A small image embedding model, trained from scratch: 32-pixel images, trained on small renderings of single solids in any pose.
Rows from block 7, named by matrix and row number. Rows with one number belong to one channel. Each number is 128 + 32 x the weight over its row's rms, rounded and kept within 0 to 255. All counts start at 0. Numbers have three digits each. After the name is the row's rms in percent of the matrix's.
# convs0: first 3x3 conv (model.blocks.7.convs.0.weight, 80x80x3x3), inputs 48-59, a 3x3 kernel for each
# convs1: second 3x3 conv (model.blocks.7.convs.1.weight, 80x80x3x3, transposed), outputs 48-59, a 3x3 kernel for each
convs0.0 124:129132124131073118139156144089100138107100077113109092142125140110109131116144141105094095126070101182147153094121086112090123109113136130129159142142147141127132101097055067020038081096095129133110143105146158158164138109142130098139118114158150115161123085147172129133158141103144098149144140147161163171122159137110117122
convs0.1 111:083090104069068084072086089111094123109092113088072073122116123151114108135093105162150136161146094138119046075132117109085092100136100128198219146191231121163199061067107121088113166139117147128131140098107154118120130129179127157196113145143165110144135103125112118135113125114143117106141135147146168180182141162153153142
convs0.2 098:149128156081029080090032075131134177184157199156086130103104139130145128204180130116062039117106059175186122159145132167161107112112139115161135138177201103108144160128082136138097126142137052059098095133108133141101182138120202175133121108091072117110199170123174113130097075096127098072137126087139199154111149151104122160
convs0.3 095:116130142114114089126113081118115112140139118140134152108090105077060081098091117152097083096116035126086065158169182158163185182179198166159144172156122157148143118117135131132133143144149103115101079042062086084115091119062096096080065086104134114100122130088108122087144146137151143150134113121103100087080089094083121123
convs0.4 084:182137137160141141165161142128131109126127107157149097178163152167141123167138122144106100131105106183189162064044054072080084088094104146151116153163148132121104117095096095069078112108133157133140146143129131116124134114149115120148147148133143156135143130138131136131109097111095115134111145144085079065071082094072090096
convs0.5 099:168133130123155145102118132156147158171138141132120148132158133123165122143146123110153147134165167114165180107098096090128112091102112142146122117123078128103088090087136139139157169164149079090074096112088101121117107090093078108127111110110114121117111096119117065107098054062103073066082051069119132112109165086130109077
convs0.6 107:162181172172166155130133112121153153118098146145150153111143143128143148155144144116118149135132159162157201127104112066074092030083094118114128155141156166151171103101090073087079082094098113106113133116142162152171109078096070073105085066132088082099106095122148118138141116084141136137119121115092089071093098093084082083
convs0.7 103:115116134123125117119097061135118120125120123118123104157149152137129122154143140119124118105088102075076084160147114146146124111128154161153154150158147139148142086064078080066077058064112130109120128099119139123119190200234189160136189111123150150135147155128129077069142131118132117111124132133108122150110099116141101103
convs0.8 108:097094118090080091118098074150135124136124115113104102147138144138131123155145142119100112118093094096075083098085094115132151158175184171152131152153138143148150074062056074057053089086092113117138131120134144133138150142184138088121180140142151149137136153115138115080143129117133116117141152140113102116092067090147120133
convs0.9 102:086098076060078083137134119092108097124130097063081111128152128151159148155172156137130167153153164164128132066093152062102093090083076163130119118118141144131142103108156128045082175098092133125115125143141131142148125119099133119126134110074159144138144135151113100114103141143113070084134052071165103112106095101065115121
convs0.10 087:138130176126096155114083149130123151115087136130142145151137151102084121145123128130122133128119099190183142176120107164181172171146168157113103139136163203169160127123131086102102115123138093129141095119105113124144119158151158148154143151172194165161187176148169144160116099142090063066086078086175159118134114118122135174
convs0.11 101:110090086119098092106087056169178158131133099102121074150134149140130139158140153114109127158142135173152124148141118158167146152146116203237255177218198112154139147142130142137152134126126086081136112087137165171178095092110118119141127122120038040116065091086112125056117142147145140149123126105177163122138153140073078106
convs0.12 083:126142101130160121082103066122113066080075121099143099129120085108105086129123127167097060118123096165185169102092084119177140080099109139109110107108142159183161125081060087124083138122101109117127112144146143160173153148161110107127113128124176187143134142161125120144165117057118161109068104076109113125094116171128108087
convs0.13 096:112132112085094098116088069126132100103159129090139128100067107115080132136117131153101084165124117208135078119148144131187169155165165120117133132131098076117124132104143128143143143126121117098119143101140164153149072023124138095110175126144127105057150128081182116082115139131119137125124121104135154129137133147125141124
convs0.14 101:098163186162191157182158120178165159192179150149163117091112122122140104129121131164171168131191171134168172143129137140146154115121129143128099167139132184148104116111138144159170142154158054081078103128103084076100106134136147109086096050082116103094139095117096100122100110083118095078139134112110101127125110115181130141
convs0.15 111:105146148092129131121083127181167182117131133105080143155166115161160133144139120086104072101067105116093063095069107126112111164172106126143192100117153129143127128091141155114129152164126139108085134105090114110131122122135130132119140137149115111134089109129098131134133104141133131143145162144166164150145120132169135155
convs0.16 095:134141152122115164122158178119119162172143196187181159114123109141137126129139144164158150179185183190158164144184162103088068100078046106100092114140157193191181113107142073053073132094077110106091118151145123149158155156158128147141129100078140156172124142184091094146131161183071078120095060073125159142064088089024073055
convs0.17 108:123093103072064095051040059115107097090099114083112112162149125165164151162151150136169170139155146132140147156183173108148131123150158152171183156191192138157156081097107083132140102117128145154147126095085130092099114081058111075081125103132109131120071061085072081097154150145120143145102138152150160189175187188145170173
convs0.18 098:079080093065089097061078104119129115094100148077087100144149130165134124101098105144143135115072132145116153129098124084111142107081113142196242121154184125142138165134118131143141159169171170140117152130130104094100145153122125121102080064106069072079136120091127135086129137178117129176162166172186190199159172181122112089
convs0.19 103:182155114162119083100111120141139128127115088153127119149148145146129138133160159102064046076085115097053102140152171138157167144130139133163121170197163177151131083103125076123133109101113117135136121113140124114143188191189106151192135179215160183167159168141177183190073084068076097106087106136140159116076088079152121112
convs0.20 090:145142132135092110120111127120150135123140144103124148114146148113144150094126143082164132085140132094092136129099118110132127051110090118133129094132129096108073141134115093123143025092067154158146165150128130165172169173121152156108113109145089096111182163099183195140146118129123149139098129092130126176098130114076132090
convs0.21 110:096142175067085175121112143104093081083073098115149115129160133116151129115125113160132147165143145151156171104157194082096120061098115111116140096103140147126148093110174120067112108056058110121106095110104103091109103134140121131134145147148111125126096125157113133149098111180114063101131047078085101118073109132092164155
convs0.22 109:157159098136092102081112081116143128115105120065134121114119130143117116111091119082118075111118106091040120134147137102126128117123107095161218120138155088109106103110115073105153100111119129138140157125130142108133188194152174103098138138140155173153160223120159167081115085089134104136157108136129145163133125163131114116
convs0.23 090:174115142119118143178162129100109123093067115111083102131150112133147135150137126189154129194175154173176175148173149065143089132153120122134140138146105187202137122130152081097148120090084114108106101140119078098119153160143194169171170129160107096062149134116131099121123179175115105115155108084033103112050081119080121116
convs0.24 117:107078151114137149134147181093095114069071111112097105132148095123148119103119105129139183116131180131142185141088120171107067155115076120122085124105064126079056088124145128125068155124061123105097114133103113120121125128122134157145128142171092102124124139138142140144168128132174171090178154071123133102136083091120052095
convs0.25 083:149156144114131122085076091155137115108119108120143126151173176122120143135126140141152173161139110158160113126084091083081107088092113132098080128134123177179177092078089083097115117144165090137149119161134095150119126175193114153150106131158118167114167202066140157077127087072112098080094119129073035070074078086146166106
convs0.26 086:131146125114107104069087079147153111130129125131142112143107129115099109127103135159150105134114069151149115066066074085094102072106104163144117138159125145129140144152135141130108145151139128131121122137116124146159117117140134123127156149151142127107150143076175158100119123095138115106116126112092059083067092106097097125
convs0.27 101:152192201133171165079095107120134136147117131129141150141133128115095103123100116102116094087108088147135109132153183138151171139123148162143138187163155132147165116135151093119149117135168067059043056068069109117110116117100086108107089090087104125102122139129142157158099131125116133126094102111134124107110102100103102112
convs0.28 096:160092080125127142107109073104105087111124132144177132153159136146114086146128121097086083073122112135158130097117090126174182089121127113100099115126125176180172070088080077101106094101132116117120132129114145140134105123146109081094144123107129152135133146126125111087156092081121110120082112110122132097130135153140135103
convs0.29 104:091114147132093081116079093099112124146093149138107131086108148130133127161171130077089057103165117124195164180153121179190142124153178112135174161176180151155147155138101123161137111154179111078094090120079110122073145142147146166118106092097093159123160149149155136156099126110125146085132132135111131134063104111104109135
convs0.30 089:141117125144116162120135148115106115092100115134135167162122103134085099108084125117065070108070073148115076130121123100110153088121154150142103148139092168148145087100106066085102101118130116083074093075091085083112157142083118109080093098123157173097170110090120112112167145138136136145116109110098114087128137146153172183
convs0.31 116:117135081102097125098103135117103072106103110116138134140142133128137141129140134094094127138125129122112118102097109106096096112100111097102119082068070147145136112092114133083117133134127134139136133148159142153162093098098069096106084093096068086103065064109081078093117106119111095097103102118111141151092093123099092115
convs0.32 087:148118135132134139101167169162129139139138147112135145156136123132117121122113120163099119159103082152141117117082084081096150102093148105103068103148126142135128118130111085099111140136136137100071139142101115156105105134136158171194097128163083124061128185119149185120109075088103109088132101115093054130131143127114142133
convs0.33 097:163121087129095154095106131140130084117111115111123118149113117131077094114089135140128079137127078120148134126092078124165099079092097119145108140133107165147132082057109115102064131137119126126124121124128105112136178169170139088055125138125194255226153217114137095097161120127130112131127106111102135171105105165157127141
convs0.34 085:142149135133122105072094090172138143100162128134166139145121107121112098119101110111080049117149067137168112164172146119133149103097116183159110147138085171184179149149147115153162161182177101104114119124111132114090146155125162159102140117096181190172204203167187166147157171203120130172087109120167162125138121103112123168
convs0.35 099:139131086079097090128105133155153114089128107108150183155132123142138131132142139112087091104114121092115094144154148125127117082108102129150121087117061149175162165160162137114147158143134115124101096142114103142133161148140156160154132157130157140100130202115078137136109103107097076060084037091104122104070107054089112115
convs0.36 093:135155151105158164106139163142118125167134100090110117143149139142173151133141108067072115115076117096112037126081124122113116149131110122132190154130093103104101112092110122106080126097074136103108158086071191159064150202203152200184135179133163132133182136111167181133124138121105139121088117117115139153110112143138114114
convs0.37 093:081082095124088093063062142157123171127094136151097102136119148138127142171141149127143126143170141124155132144142103127148130096131140138131121123158143124111076135132141162153142162187184078078082079102102080081091134084091109117139120088094106151128126093121115109168113078077104088093126143125061085135078092134160102140
convs0.38 113:041082129096108122136112079153067144132141161131115126094090091161167127161166116076144097131223184125170179107091083117128108066147128186141180109112155119106116123078072130106090090086123117110103141121126134111112115111130137070083112175139151132100130111104126097073119123092124094092156098088107145165099088144158141151
convs0.39 080:133137095115105110104052033163134109095070089111068084103127137106115125123110114161128091152134104145174134137145125156126108162139125142148128079111116110117112138133160157133125148155205143156155117144185107159178097113154094113119121090069188188137146157123122112111147153146179141140150154147109136106097121114091073111
convs0.40 099:120116122133150140153148143159121124200161164143113095110094114136161123163173150141157124119193167095188207127107090122122137118109138123114128160092070076077052157146118180177178153176203135128079105147084098103116122141153077067087132094113163132084112061095125106091119117076126124108090126146066108182153076133160140117
convs0.41 091:158152123146116118098095123175173152138135112146143124147146137172157150170167147171179155137110170151102166130088059099076077055058067096091108139182185147164149124101124085073095115140151133129136118120149135153164155130118084073160112118171177190171150098123112123156131124147111116117068086096122111103059083102074083115
convs0.42 090:110118106086119116088077114118159127103139133150163164091084056116104090086093127099070051144099094167176144144158143128103073056017054119129135170193184186190172128141122156148125148133137131107088103138116082100105145144150052123113089103103115149184103157139041065060129113080089058074022018111156159175067114112065105121
convs0.43 103:107139131145170140144152140115125134101136133180139154108134103139150132154150140100134155097121167111130205146118099173107091074084126156145094161147154203165172080105106160099105150130091129108082115135081066119121153171165151201151120170140135152124129141086094063040142132115080070106058062117120137108131138088071107062
convs0.44 106:101062084120101120145133134140150164158119167149140168127100093125086075114088085113124086095104059065091136093153139128162173137135138160160182178138132179120101123162135123141130120162119115079070062041043078064125114112106106112130134110099131071050104096043060076075121127115125140130103137124091081159121134160119130135
convs0.45 109:100093123144102120222170142065114121102126149127164146103158153132129128169156113161156139140084128142106178129149178059122162113167172151124115124136151137134120147145149134098122114116137122144170156092120142117145083080112094032120166091102097064142130137142143139155172092169128074137105097133126118092081109100068072098
convs0.46 093:092110110098101099073071086154134129141143108113135135142137152151118123133099089164117157199153144161125119189186153153165125167160137148174182126157137127170137097144126123136127126064053109137161154122121142099123108105110113087086150140137134185136082120126109134105103105071111137123122110126130132158101102121180148129
convs0.47 127:120147146171169157167169175129160112156152138165135145091101078105106082114099096132136152134167195171163155115127102119138101103092090059089085109130126128121091152125080123118077095103083060070075077120107080081071179151164172147149165147109065110107147155137159166136124151142124167137121140135159121160093080085114062056
convs0.48 091:156151157158110124120085108128139145109141153141175155122127140107090114118093117147159148137153145198177154183181166156165156181144152124096097156169141185201174139158174129164148205207174097129130107117106123125114123134138129125129133133129127097104162128108133116120137147157127140143120112132182148098171141104131113084
convs0.49 082:151101111119085120091058139087115111111121121107122121143125137154123132136122149148104081127090111121087075114136131097132117133136095148148122188204154145157112128128141120120128168151135172157171161127162164129135138097147136112143143081118147157102115135071092090113145130157091111135099100134098142154162166177102137165
convs0.50 096:069121133081088121107118167102133102143193201183183185123124123140149147094120124082049049097080105100086077055081054022077065067072089139146106153120088135133130090131118132149126172172154115091097130104099113098102074110137097121133123165186136209126124151143074098134126139134133136118088098082097102130154142122162153186
convs0.51 124:148159107121125109109140128140154092116110119099156177131162149149180159126140135089094106108149136110127076104086096099110106157177153135126136116106103132151114107090111106097090145147134166164153165172150132119120113132141137166154137140128084139116084107124049095086111108117136124129126128126117132122121105126151145110
convs0.52 108:142082077073107125050120158124152082149116147164174161076082124050096138056123148047115133072097164049087180086106080101127131130124149162152104122099029096090047093156124141157120144157114081126121076092102049094096103098098063125138117161135172148074119103090073122105160177142176161153148143140110134141062128153129126118
convs0.53 087:114127171108152174117132136167113119152158143140119133093133110147174130132149104123184164085178173123154178156121109128137140175188152118183142168151126109139136171114129155137154158179150144111087108111107135136167082064117150046088131084107160121134139078131118059162136104076132107114097106056074124183188182163160168174
convs0.54 096:168119115110137173113152203145139114127124146120110139119097060154134121154115092146172111133200157101155175104131119088148093091114105170177144098095063091113030106103088111117083105114063146140090124151123104060101154152139156155171191163183114152145166174168125188164128144128118141116111123117146140157097120117119129154
convs0.55 107:114086069130121069109105068131116110160138122117108095207175158160166160113113147143133127117129195103140208172157155165159165213204217161164181151133097137131095109118123108139170137145160085102110086113103126101134108109116117063087137104119174180155091078116117061085158164146152180163151175180101086121113085101183165157
convs0.56 102:090124084135121131138116094113123089098098107123127142066134142060099132096081097179143134154141123131100089136130139158096145117151125122065067162170136139139160148089106166126128131123108126171165063087151045054103115183154120178184127099192063162144082092161122106102118079081159071099135108062103143157113134154086085129
convs0.57 084:134152148122111091135094109153150139115115100139125134142083084108074068168130103133102125132087110172165122071062044095063060060075087221210188158147145135142174111086103141134134143158155137109117136097086162127100088110105077130100111120076112104095127113091145120084113118106103122116108140113160160120140151171072121159
convs0.58 087:145124087176180129138159163144121096131138111159166145154110118149109096136132121163161165140091082181104064062043084086067081068079090185172162170180168139160168091044097121097123164149151139111106123065094129058105141126100136156103126115079128111081131081077078078060127114119132144138124124114104111097122155123140098127
convs0.59 099:084124150063110111059110157104123104120114105074111107145153144141112129139116116136133166097132127088116119107143078064120053052098063170141115111138107114123117095107093113103093145122079128118123114122132134136141184163137197144140171153155152179130111145108114176167082099115071073093087105113064100085158124112126131139
convs0.60 117:116089122071109139055115114170142104106117129100149146145132134126125129095098131176169169178155140150129139149169152145134183149162169167179166136147147126145140065096117061092105039091098159152153130121148126122149059086097101124137092134141111046053083068083097091110113107117124129159157142172111072106153140141161150119
convs1.0 092:137128104153173146096123114101092079140148106125140108159154194143112124103082089132140133083108123071125154117119114109068096070070076147149141166162179122130148171144137122126140075087094126132137147102158143177165156165142157166169138137143120091098136130138109116111133130139143138146148159151192195165155155144141135137
convs1.1 122:112119095084118117095133144163152143165167133140142135072080107104114137130137133095112100080101133202180175113145107139144118177175134105146147102129144091097116152145133144132113147129109047071109077062087146118105164171159109113133086104107166138143190174178167143129095081071105090097107103129153134149153161148188177109
convs1.2 105:165167149148154156090096101155147130154170160126162159083144146117152151145110124158081091160094126190116123145166152125146130134118115106116106062093093116157136105109085066109138118159153104065062094061114133146156145087061153130116118116115109072105114153151120105103169148097133135102110103100110146112080127119073055098
convs1.3 126:094108131098104118112099109113114142113107132119108119121119102119124112131117127172156174182162158187164162147138145152177174140124134119104112101084076061055044207189193179174182158158157117122129126128120110110117189170161184156144173150153136134144140142160165157176083082073086088080061068072174155158166171179177167194
convs1.4 066:119110119082084118117124136113133139117131126102107101122146152123124133144113114112100090082078086134106044153169183123137127060052063195156178221160183221197224132110089140124087108097118116125129108120114133148136100095097096102118089120136173180179176165166125098122103123115074087112092108115130140102133138100097111102
convs1.5 094:112108089130127159115116158155133096158154140145154159083102119082118132101137142108133201114130169134116137124097120109090132135111132090082073101110080081102078169122131144132142178159161132143161100109140132124161191135136141121139157145160126105104126117102136153127124126107082081088059070067117111137095075111083078095
convs1.6 119:138136133150138158133131167065067095091093121123110126120106141127124156158166167150168189070085108060078107076068113087070117096072064108126113158149116121132145116106105120119157103128156171184179188188180198191150084123096135193140145155134145114115131134138117106093158184152159181153132143097160139118189141120142112076
convs1.7 078:107115142063099130106132156123172196141172181108144168134135127145121113184148153078092109076126040154159105131173147149151135133110120122147164146162177168163192085107106074117159063125151137157138149160132166158133108165181076081119081099125155157188193156209193110136151143120099096114123109100164161142172159139136109063
convs1.8 081:115120108064086104083106144130151159129159171107150175105117114099078083127109099104118103120159058134159073126154150131118136116085125120128140138163167164185168108088119099132162103101128110147137147144122151164119157185223122133185124130157166173176206148176171105128161150156103088140125124181140134131154131143107090118
convs1.9 128:090098102125112115158133146098114116105113120113109104141118100133127118116110118163170168175182166152167170112114102089112134104130153118118126098114151116108115136127094143129119105110131138139127124135130133157169164134113115119090101112130127116141151146186141135154141151187173146137167177124142158143158163144124122115
convs1.10 099:094116129102106126118107105093098110109108125103110115162165156156149183150138171137112107137129145124089104169139143159131138127134158119113112121091102105144140102106077124141134104100111138131136142140151154162167104093087087129109131133108157168163114178163137160146117117129105118107138136127113104073107109109080114125
convs1.11 084:134145133103125128048063100107103110128127132112122137117110113120086090090080084171202147097127093101183209100130094142119082113090061154172186150208193162197186159154153194188127115072037130137105106104092095102085120121133128167143118145144126078108110083114106086102039052068035077120118150194125117128144142135158158138
convs1.12 087:106066108095082121159159167082083091109107109112119134147159155119115119132131124110093089049033058153131094063075091101147142111119080131132120187116127189145180121096100144161144126108100130128145136147151168142115130134148131129127131126136158158157182179193162135154179168097127137137103121119162154101205214171159150120
convs1.13 096:168130148174196130127174201122123125152161138142167153160147155127101126123088092178152102095142014015113042150156125113179132103110092172126135152163161178155148165156138113169177078106154138148114169124070158125049155164141140128082156122109140133152160128209119083122143070064151101088123127113131136082130180162122094082
convs1.14 114:150145144188199185169166149142138116178165132161154125094113130102113121123109102128122177124118150105092118139098111149099124139115159086098076110132097109113086134091107142079108145105140153125163082055133073086149175146133171117119114069129083096108092118103113108086127162169097136163083100124144151125107129092083082095
convs1.15 111:162142135160152163177157144104115114108123130119135141187158151163154159175179203161060072136100074081118128083154163067114135115088108075161156095145165094144166125106118096083095096079103073058131147086084117070048187146144188130146133109165114126115130127107170163118123149132108145148086128161068119113079095110069099118
convs1.16 107:117104082131111098140147130081085088080080077081073081129121157150145162118111135128118146115113120097124120094076168102109181168158146152125121150146132150147154110109154120091140157137114066105130085126168127168195121149142109117115114128132138162131168162151152163188087093105111125109124128102076091115095118135124113109
convs1.17 093:131156156080112129060069088158185185139167158105127139106102111142138113145140128080082149126157151115105136151140091162186159149151125167203184144154175176176190147117116089119151142131126019040092048060125143155165150160191109099129140156125133161156159150149160147145137158144127127123156134150134179156170179186196181141
convs1.18 111:148148140117145124092104117143158156143153138117122119114103124165160173133135127150107159140154167156175149158175206120151165102096112089104140159184171131169175190181188123101125084103140061091091052064067142118117190203173142107075138136138106130151155176161123130101031043043125125122173163175155157151141132137152146177
convs1.19 129:116130121125129120115115134102110124114109109102101111177161167189158177179153171176109072104058046075111121142111093105072084092065093101110136095142160150204202102084058112116106112115105165149157140131135129138137102071068074086090130158160175205183144131113115112088120128109099108116115126133168195180153153107111098083
convs1.20 096:083096104078089135090073117071060074084090104080094114138139145142134151132120168114118051042055109040059113101061089141088127156162184163149126159147148144167161122076122160107168153171204160182156096093078100053052144110149183158159162160121166147155106140104098134097125115088158161138150160138155168187125113113141124115
convs1.21 099:101100090123130135149182157101112105101108112097112105141134136114087126090086102116118159154174159168178168120117085125122118127118150174143134149104144154122132125142101137157124114129134145143152118128142092126138099095104119130125167142145177157160121121168135126156115125152122143157109108126177190166169133143105106098
convs1.22 123:123129117116128161121165151127148151135126118120123115084145115140152128140162152097124054050097108115150150118118134135118131149137139163142123121118136085135192159128114134117143102131130150127063120083070088069096192118090144073142146148156159170183174094148166144161159111086129098078119078075138173195125128116092078072
convs1.23 084:075076085112122130132134141104108102119120118124119113137119106104106124096079112061100172170144173155134160150181159100153093151133093154171184139089135178111080160127138164129095126136100132117134164157130118133128140135097160167115198171138121102141110103144117103140053104108086091100118128156152164158140155129113125066
convs1.24 115:113098126175150122169153121101081075132103090152115107163120147175114125163113113195093128184100097173108072180179137169168145137155128120084087138160132126182119166168140144168130124172166159130141139140173107126174164187162174170147113140149137122127145172166171197153108117127143140135135138135115108086137154119144179145
convs1.25 082:101149181105115136134111101111132144121135147138145166120137132103107108122107128124117130120120119135115092135120141132124118119091100130118116153126106194172160119089109130117120099113129143139137141134135152148154138129139115103128098100122167165150189173181156132139132136135112123119112110116094092072117103100077078117
convs1.26 078:105099118075081095109113099137144147137151150136146150130118107105085093105088089147131117127120102122127072107107127127113110099086073149146141164135156187207252117082116145130142127114109132144130147147127137143133112126134111127107113104098177141149161140178137126163132136098071096114084101123121124098127142156096108143
convs1.27 097:116117135097109131091099124084079101098093100091071075099094097117133149109109097137154203172178198205191189113128114103114138104089121061085096077076074054074060169150158129107141147128146175184179201166167165145163151173173141154177113124132118102092106103096111104103095111107129145153116138136131120135157177193174208211
convs1.28 092:083066072096085090116134118099102098112113104094106108149124131112099088112090090088100118066080114132120115075153158141174137142103076094145168160156173137166179112102112118141132097091125131132153141155151204214146122115114135123142146162169150154159160169186148110131167181146164145168111116140156138126187188144160142118
convs1.29 118:138144146173168171155155177121119119146155149184187190137155161158159149133124104170143160202164144231142128117142166105097134142111119055032030078060017081128096127112131085108119112123126147144164122112145138121112144133124138124102104105146157153167164199164168172136124107069146105104115087095117163133129159138128112126
convs1.30 072:131135142116093100128143143108132151112115136122121142164146121175127112190155111132131091143135115128150144116105094144123087103088055180168169171124135133125161178161153164160144117126125099088094123152130135143104135122144112118134146203183177190166171149119126096131132125097069068108107091125148167170201211169145147138
convs1.31 109:129132149141144151124120153071088102093105105080094103105090094083090099084082092145155142131150131124128126195176185157119148145118136108097104166161139179181168121145174094109121085092125133135112149157133140148125128141139136141138149138119145106107149100111109098101150134118135125120138116123145134135154123116154156155
convs1.32 090:129099098142097101182169121134126109157111110206138110141136077131121097152109131149089129131115116107110093198151128179152104118160103178159156169177233194192243133130111128128117083159136117125147145131129163116117104152140105138154081096091126140101111105156133113170056113136094101147127075157082119115099096109092085129
convs1.33 100:119127125131139112148189173116141166127121126122131129150158121138130119143137130141094091151139099153189155070072095110141135073065097136129125135109125098115153103119154135149162060084103091084044075131103089123118136126145107100127151168162165228212184139205167130184203175161136130155154156159163177145176187167089093053
convs1.34 094:112107106109109113092137117113115113112110110100112114136130089139106103137105120119120131138138128090113111111089095129103097127113096171159176129114165094103156134136128121116119104114112114099108117102109154121124121072117118121142131136117119149116131125156149156193124108102096113116121126137136155120125088064112089090
convs1.35 093:153166169158177145129127096097095106127129129140157141111095121070081094079076101091079157092087163064064079161098160121059110090056071152155127172187168181199191071099150056097132052069094155185180183180163175174176109119117126121114111103094100106057132142132140143168193153121142164170132157167144117078151134118135141126
convs1.36 104:136115113153165142178209181141121128166145123164164115134107095125105095124120126111099072104125062145174091127156116132156129127123103197141163140111179150188196112149104135132135085102120146162147161117130150089103095143119087095083082067084105133166131139175169151160188130111153105113164117116102110114117154134161132060
convs1.37 096:110086093104112162115112143129132130109126149095123159127138124111120125121131127180145192175133156193140152114103120101110100068112149066044038067086088152134125113097097120119096138137126203146149143062067118048055090055083149103083138103077105098089096123102123139122122110097137129125151148131126143122122117103129106103
convs1.38 122:125109111142163172114132152139128105162155125132147134160178178140187148144147126155150187154156154156150186120106113114124146109130123092107132109111122137152127087098137141140189162092115164158162160120107132121107089100136132105100131084091136126091114130149123168147161129107123109043122131105129115112132127133143134159
convs1.39 081:097104126072077132087096143107126160109135152112130159092122137093089129087114130124165157090152101122101080051093108089106114079059094135148160129144137178180178118099105128097108082051073128145128120127106149141120124133142123106086120108127156149176193174195192140149154148134127150128159190162135149135163182169131145126
convs1.40 094:131157153142167157125110139125145144151167156114130131133160133104140122105141140065075161090051121135061130112070117100126184147145146080082101119083074106091088107085157092100119156120125148103138080000028120065083137132114155119125107123128129114135114113121133159120168153113145127092110134104153121110135109092135137137
convs1.41 095:132140145116121119108122157123145165116128143097096111126112116168151136135120115096060143038015103121120141095072101135126141090100136103126131120159147139135147097099108154167146132156128138179193122140130110121118120131110104111083127152147167171155181179167124091147181178157152173177115129140143139140164190200135123107
convs1.42 090:072091074123112107125135129072089084085089080087079079141134140126116109103106094148102118068108096121132129143159141140131123162171134169151143178179191151153165146156158153163136167200155156139146128167129106177146125126133103119116182202190186188172162158148104128118164139139163146155100099114215200214198182177143129109
convs1.43 097:093104112136100103134141137122124120135130112118109101141110082111116100084093115157008061120022071157100061148191187142157178168186175151169194191201210163151175131127165122096136140138169177180174135169164161159154111119134102108097157161152169169160160176159147149132122199149155169164164149103177202185176183166174178161
convs1.44 100:094079085098091080111102101119120112132118096135100080082071055057076078075114129156133195169152208180156176112098126096071112094078091150144130129149141147147138105080092095057074128095088216181159183147161168114151130102115130103092140108112100106113102120119128122129174199139167201149100155155109131134103132151129147164
convs1.45 115:137141123115169176084060118152170161111151160055082113125134141126137149108095113024038085105108180169146161104143122084076096065113147141129140168125113154157182157168141118112120099125123105106124149144124255255189146154141125144130167149119147133156154135149122139156145134113149144126142131127143158120140140111168162122
convs1.46 107:126148185143131127115107117142171200154163186156162152081073099130116107150135138038041117096078104123122125193162104142192138144154145134165166097106119156170130131087121106143154129140131070095102095107127083101140160189206120151192145149110152156150162147154163154136131149139133100134127098127159131137123173171122175164
convs1.47 114:162167147136135141114111121140145138153164144149140119132121113102085102097089109116100070075091085122155205102054030097073047118063047153154144157144124146161148099134098120139090128093057130082057087068090132130171104121130107115129121104100119124109105131130107128123064085090131137131161174150089075057082089090136140153
convs1.48 096:075099111105131138146136130078098107097106110096107114124114160127125161130129153128109158123094121128091081128100146141124135152134128145126116125116119117153137124109106129121117118115099201181173177135149173142149178142098137128132117110116118146140118142126133153148147134123122112114142137137121149149135137108105099094
convs1.49 077:117125112086109118098147140120160149135152147116135145131144158130133161158155152026041077029075089157162165070081095114109105134104103118113147114091146144113147132091115140115141097122139105129122141109088191148125180135126092091116117130137115133162137105144116061120063096122077063086089081084129138134140162126138114064
convs1.50 086:190188168141148142121116117148158145135147135106097100154149122134135127137108110143100114140156019172145137121115189183112179145130167124143155108155212157153167116114141127102105098110157000061083060091030143181089108113142132104112154117160122133113118118101113134107140141114149138126148138136088089120113110121122130135
convs1.51 108:164153131125122135108095130168157143162166162164170180132133132140141150163154183113139075125164110100174201120109131119098139106105142133150131140150141160168144106108139074086116080110117071086078092110031068084000121113139138092091103068083161128116129151124135138130163150136152137133156138131130131150139135126170145134
convs1.52 097:151159123143124120137116144151141125146147138121128128141113110117120117083106131074115137109090066131105118109035047105066089155107140126154158129145166146146141124076105097129175150142159098054093086077100143067058115103125107106128144138149119129127141142120108119100132151131152148124121134087125115112122114134136126140
convs1.53 084:149158134119149165122132143137135139135153162102146162129147158125160146148146136114074161156105154125119148119102096157136145160168209117141131107116077144145094129107097150125120160144153083045091072015061122075102122142161125104120147113108131137116137134134140146151160168132155140113142131117143108111145122141152150172
convs1.54 086:162137133132144132108103098088083100088105125106115112130102122150147150152152151185133104126116072068052095081061052067031021127099055142148144137127148137143188084104103095090077082102105098165203091141138093112110073111143121102079131082091145143126146193157149175150152169139155158161133164126067122148107116114150130143
convs1.55 115:120118118142125140111109155135133134160170165153159165109125118148159149141169187093108134136094085131089109120106109132140157134122157117098066107089046127102052135107142119124141095092139203202170119091118091080108213194164150112098115097096122105113132131158168178153157180170141138128127115084170155130161172150101100087
convs1.56 118:069087101097113119105136132093106109079081101074089110151151146090097151105093141131105156122145162165201180175172157156150180129086131111133106138131077117120126120164140123124138135127132131099108163133098164159120097088082101099100183154107181167164144116187112103159104096113143165158104119137197174148186155184177154128
convs1.57 071:134126114150149100182175131112115133106120129114128129156114132136106124147136097179175093157090000151113056161137119120150129098087073136143232139136166149137151147138123135172133078106071116130129150127128174146110152150138124130114078088103121108130151179183131138148119119100154127113166138167110113109125121147124127123
convs1.58 079:083101111077083081133129157104128143086124135106119133186168147148113089165132092071057000166107047201221185112111086147127122153134130128139162143138141157138138153150143145164144121116108147140125187152107213169101174152111158134097128146151119100133131139145130097110093108128123133155159145162104133160177180131158116048
convs1.59 112:113135152134140131143142148098088079098082080107080075135115097132115080107081073153171106164182121126135096114090102124118110108103092156149142184152168195207210120066094092052082112101080160143138141163123122167148130116145114099149108123155141127132195157185135087123215197178180163154134152158195192135179157130132132122
convs1.60 117:162182178151176161126135123160144140158157144162151127150126135161166178163163167120103092150121112130155125186185181120177193118144152096141156117154156161154152145113128105121143123122144073086081021051057063065098115142174117106132127107111159136149125129149114102131072103072143145106172147153136141133140117121151151130